Rows from block 15 of the image encoder, named by matrix and row number. Each number is 128 + 24 x the weight over its row's rms, rounded and kept within 0 to 255. All counts start at 0. Numbers have three digits each. After the name is the row's rms in percent of the matrix's.
# b10: branch 1 pointwise conv (encoder.blocks.15.b1.0.weight, 72x288x1x1), inputs 144-215
b10.0 143:128158139106072093102165123135095153108107113095132124117115108150121093079136081119082167091119159125103159124083141143137138123116111116129108109133118113122152118119110125138152125115115125123140085134141152149124
b10.1 105:123115177096107100131149135100119094114120092137170156115100106155102118149087123095120095115110142079122061173139107148126165165111128139151136144131134123178178155150105136146115139132086122170186111182113138183146
b10.2 126:141124145113086155099126088139096128148109157176090125103105112144125141103169109102123087145129114101100146104126148120135130105146145111131106099135136137141141126134135125102147143117096119122141140124130104131146
b10.3 081:129123149133127123104134173136139156123138136127161168136155138132141118119127116116126134103138144140159151170120137139151171142120158136132159162166143130132150125156130126125105098160116140126133136149144146131131
b10.4 116:134134103146146105138117161110122150103146098072059069108146137105108095126134142128102125114152140136132114110113113135161121160135136127146105130143143127142133131138117147146139136139081135134158133128131139166146
b10.5 088:126149143136094108153121138131105169127171135094117108127183176146151116103125104171131157118130138130128143121145144167160130144160158118130106141143148146121105143159140160145110114138142151126126166167130132119097
b10.6 084:133122156139101086085137114103135138094144146124166172147151103131125137111122112150144156130104117114088130126125133116120122191157137131139131142154115122097114145104138094129138119160139137123115128130120170115169
b10.7 102:126144156104091119099144088113129134116106094137096139131139101137094117099145090129116149133135144102129139165144111142138116127147171134095088142125098129098133143099125135155126143119123152152091141133127156117134
b10.8 094:150144155130107127106105118089145126096165135111119165137140130130113137096117090137124150121130099099107132124104130140118141138133107127117125088108127128118119087104131061145132126120099124133092096126113131098114
b10.9 099:115126097107124216117141104107121109103127145177109160114113090142131142129169132104167110153164114151084099116128113127117156126110180156138129111123147173135122169164125154168119133126134125110115119136132099091108
b10.10 105:144113152150133088139153142115129150104150111131121125141161133116101142121109106173081166091105143081143107143109153116127107119109111102118089124100093112124136124123118117129153145096113092144080102128108133093066
b10.11 070:131100131146138088154126104177143142168123113068122095154114134140105109141138119136146105150139125110166105114126094115138098113139083153136103188109099101107169165099116176148115101148155124118110128126093199145145
b10.12 137:116131115117103163085120105130127123161139159138125113111106105156124136119174115104128092138194150146130125133092120130113126113101140123103134118113123128116124134132108127107110104126100137110141115133111114145114
b10.13 079:166121119139143120066138095110125107098122163151084097178149081143135128137097118143140121128138142126086109115152137101139128134138116070149127134110139116128127099120136108155099122090135120122126112122133112151128
b10.14 073:130139112104129153137081101121122110156089132158113118144109149160123150114146130092139113143118111146166139143144104145094123137186169084123130138158140121128118106137135125157121139099147126119128114117120152132127
b10.15 092:112105128134124134135157133117129160094144134111127168137143119089112120104061120122136156117128108113132116126121131112140115129062133172122112056137096107088116126101082097049124098105112100119123120087071109123125
b10.16 094:118137160105107099115170091127161079096102151179185191119097112139106119117113091101104114085106133108101147110149135113140117163128122116143142137136138088147118137135125134167130116142125162125163144172104162148148
b10.17 118:101109098111162153159116102178116093147060155167148125133101134122195125175111170094192079150089114179159138120128145097076139098150129109147121150141148146129112126089168144119135129138131113083121154110134118119102
b10.18 078:140144155123119078119162142111141126102126105119123121130123120146122112103128131126111135111174146119138147093118140138143125103118088146131107102146112118127116111122112114126130141109106130157159100135094118120121
b10.19 126:142118121153154147143126149128165120140144115126111115148165129118157120149121190144137131124146122207135111141134148139133123124131165126144129117134146147128133135145155148151123130113121129143141138135118111140138
b10.20 110:100124098109136141126108121156124093131113072130105111096113127113143111157144141117100086095128101123147138114100095068079085084099118095098117115104099099148130116108084112115079067093132075074111091080116124111087
b10.21 094:138140121140125142119136131122108145143130140140138121108150120118136168104124149145112135168138140148122153137149134151126155149127143104142160145129152147148158096140160119098167143151120169131125144160153146126155
b10.22 083:109113105134134155142120106117152137127099112087144103124090152098135103147139120159084120118119138113122107123115129132142080069145116116103125068061102153101090099127133083139107110097121101135111123113123082124066
b10.23 094:123110096125148112124138101146113138124128149102131114122120128103134108155126147147112142139117109148106105094121092069073135091124125077094148106126099110120108105116127124110114082127147101043119129150100123087119
b10.24 105:132122101130148099132126141112111131112133095115087095105164150122131125139118137143124137086107132110155120114109135094104097113115108111107109130106079126096114133077109108140128130100137134098104100121147131132119
b10.25 085:113113135137118120125142126121153171121134152146138131125136098135093137098108110159098150128124107127103112146117110124095132126154132159197114157166098117133151184159098142156124141128150137093134124172140202132106
b10.26 085:119120094122140125121120127109147127109135124139140140086121122096144098142110154132129132083102117146117122109133146100101123139134061113117125142120104123106177115085120147129114098120101135095106108125136148132141
b10.27 141:170130163123142102159114135140111142136153134104125093113130141133129114117110136130110127126153128136144123134138191180174135124120126141140135144152159116166145157157156147148204185137134131181166151145110113140134
b10.28 085:134104133127132094135131146099113149077172117116155177122134130120131121122131101145096127130170121147119132132116103144099177143182122106170112138106155148121164138131148100150140130140147151135136141134107126126152
b10.29 092:110142128123134159124139173135133127150154156162119088111143146134157146158168163136156144117132139135130144106143114105103124148141084142088114117147126154160111153118115134112123138111134110132118114117115112145104
b10.30 078:130129115139124106123101143125115133123156171128157159119131124105119128127098078152120107133128135149139097135118090128123132133158137128134154150163146143150136103116125130151129080150120154115123136165126156115104
b10.31 083:139127107121135157129123119118157142118119138116096094135109148094115117142108142149145136094123115097130117099115111089125087122152137125117147134100138177109073143116102105123133130099135125092101145095151102103087
b10.32 077:128101134162148125112102118104165119112122150133160143130126091101120102133081151129134145101140101140118099138125096132134156134097118175112142116123113148143120145133115131123100125118096098125155122108111119128128
b10.33 079:099133162104118158103128113126089085147107132196144167120083118148139195124161131083158088137102136145104155118148135116130130134074120157099154106153102139145086110138124117126117133157119121112100146109132124085141
b10.34 086:115123101123173122153119165139126122111146120085159122121130129144161101133147152139161143138123132128140120145127132133104125149107154167121185087144120093138125100142094113070107121112114116127118114125117071147161
b10.35 082:140098114132116106150108129096168166120153117102133144125162127103091099130087117157092151118106114091104152140114168105125127117169143111142136131174160118156153142123104167153129155151128133135158135128132124155167
b10.36 125:073123054156118113129105147138105148107159103095085116111156148093129103118123115151068146105101131111118139149138069105108125118122122139120129137133122132133143122115103127113052068121144123115142155110140139117117
b10.37 084:151111155148105134116108094064136154080129118169102116138114100085110123125059114161120131119148113126086085080161144131096101115100098109123131107090120135109122090104118136143138113110118147143134104141126147144109
b10.38 098:129106166109104091119163091079150094098103103168166165142085114151129133096124111097081097111116122103097095125159120132132125157139130136115142115125134147122134102155124084129139139114135137146115146168154140129100
b10.39 101:086100087153124111138073157131117163090163095118069120102135151097120113137102103137094137114144096107143117121142087139114141092144139117145166163123142144142141120160158144138080091130140149103129167128120146148155
b10.40 110:144133145122104111117164110113107140092121153111140134134113122135135119100131115115100120122092137131100079122112104107090126123114110100085117109151103120080128128126094102139114124106094129120105101126137148094117
b10.41 091:139116140137114107127106128094120149105144117111108106131115135104140086117094135138132136110126109121111151145143165147156152153156130156156113176162128080144180157128138145148119151170147168120146101144136149181181
b10.42 091:138119110114146112153093108116137126079081102070144136139115137101133084138106115123127133112155113157133102086122127129125101124121127104092125120075126111092107100116132127114120118098147100142123136105116088082109
b10.43 069:144132155140174100171140142136137142118137123083147149119132159111115102155122136158141120117147135143126115136120127112093121080125081116145128166154115153137143155125073170176151092127170184092115074150145155127096
b10.44 082:134082137166122080059133106095140152091139110093141147137149109106129111109113144168113146097116097082110126123146103140132150173088087126125126134125126112143127122104124124159122125145133137128179127143127133150161
b10.45 099:164167133114123125121124131097140097091117144124124116144116107144119133142121149120188100129104140124117127123151186150145134148127115161114130110114135134090122138117154135153197172091121103170132153147096142156137
b10.46 099:090094082122112118107126137089135140128147093098137122123137113103134104105117087144098171116083131104097092114130099075092129117126127099103090140115128116099130139103090123135095074099103117093127131159102153154113
b10.47 130:123135078148174171162116135147120125153097128115075071130123138117159130147138173153169113138116136204131118121108122135128115118116123116105146122129138120147106096149123118096103133129115130123141130143132079118122
b10.48 071:145121118159131079150153156153125137090129110089143124105132162140135093153131133161107135113095120095129145132138133085090119102121101133152118088087140154170120117148121122121142140157174105127133121084133096107093
b10.49 081:136144132084130095132148133096119134081099164149107116141111144136086141119104120110125105106134126136154162158147136120150139149100124141103083121131151148105145148126158128151149145145127152101132113144160202175130
b10.50 108:117059083145157114133096144128132122113110134124109129136119130080139117151099154120161113120126085147159133115122095109123148135073120123138142122121115152131149121119116101125130120123128134129108131137146133106149
b10.51 095:146110175094074151131144106119101134138090158180149152132105108160086178085114100089134114156118127117127103112126154136142136148149149122137141153143145141158153118136134158155130130149137128132146094132146134144153
b10.52 106:086107081141156137177098141147138131152130089114088091120136144118155142136128143138108114120106096137184099157088099107093109121133118127109139122120106108123108141107123118122103104123091113099100126100113103117108
b10.53 101:140129142126096110126134111110131133099128112121120135115149115130110095106142098128090135091175134107134144099126130083094092094121111102094080150104103096082110155113080096164120105101135106116104128131118107120071
b10.54 089:148131157139106105096128140132132158127157070120102119139155143141103165117140099147102130098124132079105124126096121131172141083133110121129103160110090091110169117067107096127143134109158103127108100089134116068121
b10.55 073:115117126151163108166099126122123165092108095091126104111144141106127121123097126137122141162131109130166113172123145131140169149148126124116139147125130095131140125126172108078132130126082127143125189065137140122151
b10.56 082:110136104117129105159118138127146136122126094125122136160128161150115122124140109122110148128103152143157126104123125117123100110093153124140136086080106114102120073112133092095109111130143089136090150181097104110109
b10.57 112:140105163090124127111152093106114103111081162168142160122081087137131148112092121091151089149148110163108085109144128147134116132123110106128112115139123135106130135134132117135120135125124124145086101107084135123151
b10.58 112:126126125110091127075121095118136129076112148141093127130106071122093115124110101119133128114143113123077126118108117116105113094131119138104101132095090141121125128089126126145128133098125092117112122122137116121120
b10.59 122:119147105119161165137137143160107085178098136152124113109101142156142167142166172102148086176100142184156133137142133150133153131146138148144172127165140136153140134160167149128151142129134152145167165133151110140138
b10.60 110:129108162106071125079137098104125100080106145127127133123100079131108120108110102102133135134121117121080101122102127129131143090129116130116090146121139127100138114098138128114129129109136135137118086096130115131120
b10.61 118:145127147105117179126130104142110132127111179209155135110100123137132166131140135130169109131173150111136132097138149127111119135107094155097121094118127131109114088102140114118137146113125119126130123136109097135107
b10.62 138:126095142114169159170127112148102088155099145150138147133099145113138161173080142093174093147105105127182095122110118124115101113124127096118129113127130098116109116107127105064133149112129112129095133106108087096121
b10.63 088:139139157098136170128141092142125096161090114143095121099063106146149130138132148105176074178125107160109113136135141132114127109139148113138139104114149119122114125109140163135118138095108129140115136085117109170139
b10.64 108:129127161075089155100135104109113122122101147194126104099081123159099135108117088092140095114134144096090101118135156139145144112102138118135126105109123150126128132120123123115152122152119149133154108160133095152151
b10.65 098:124165113131141179139122155180116096173117151111131122150117146126182140144168149120138101155132138162142142104109133106153109098121118104122156140119129108172124128167114132108129117132124130124148142119098142116151
b10.66 084:119074143145156138148081146146129150128155127105120115130136141082119087173084169148113130116094105083172111140125158151131190136156148138160146149093165121159134139144160112116151160130171132140169113130151097124111
b10.67 076:129120109103127148142085138160116124122132125120087123108095147112138106169093152137149157147108095166128098139174131100106141150127145156110178116133144147150126142148158161094124146133136107106141100159144110143164
b10.68 117:140145144125119075105121105088124143083133128097139136127109128131082103103121119127147135116150131110128139105144142153156137162122131159135132161134146144140178151137161153171144148134145176174155128144136168175140
b10.69 114:111174140104101112088132110107128115112104132177109120085107097152094134087171106100142116088126159097101180133101143129111136119105148143134109104140127153096134115106097123132137134123112123117149126136140116124164
b10.70 092:111101110083120158086115102122110106088138133166134112115097090125137151114100138106106083138177117116096115116102130119107153107102127111156113127100117122121137098093109104098111111105125115128151102103137115122117
b10.71 137:104110131134095101082154099091127132118130136152143127124136093122108152096113094120093153102112125114108074119137080098093138120130122105117107190105081121093142143106097102171083087107117133092101112137100145114114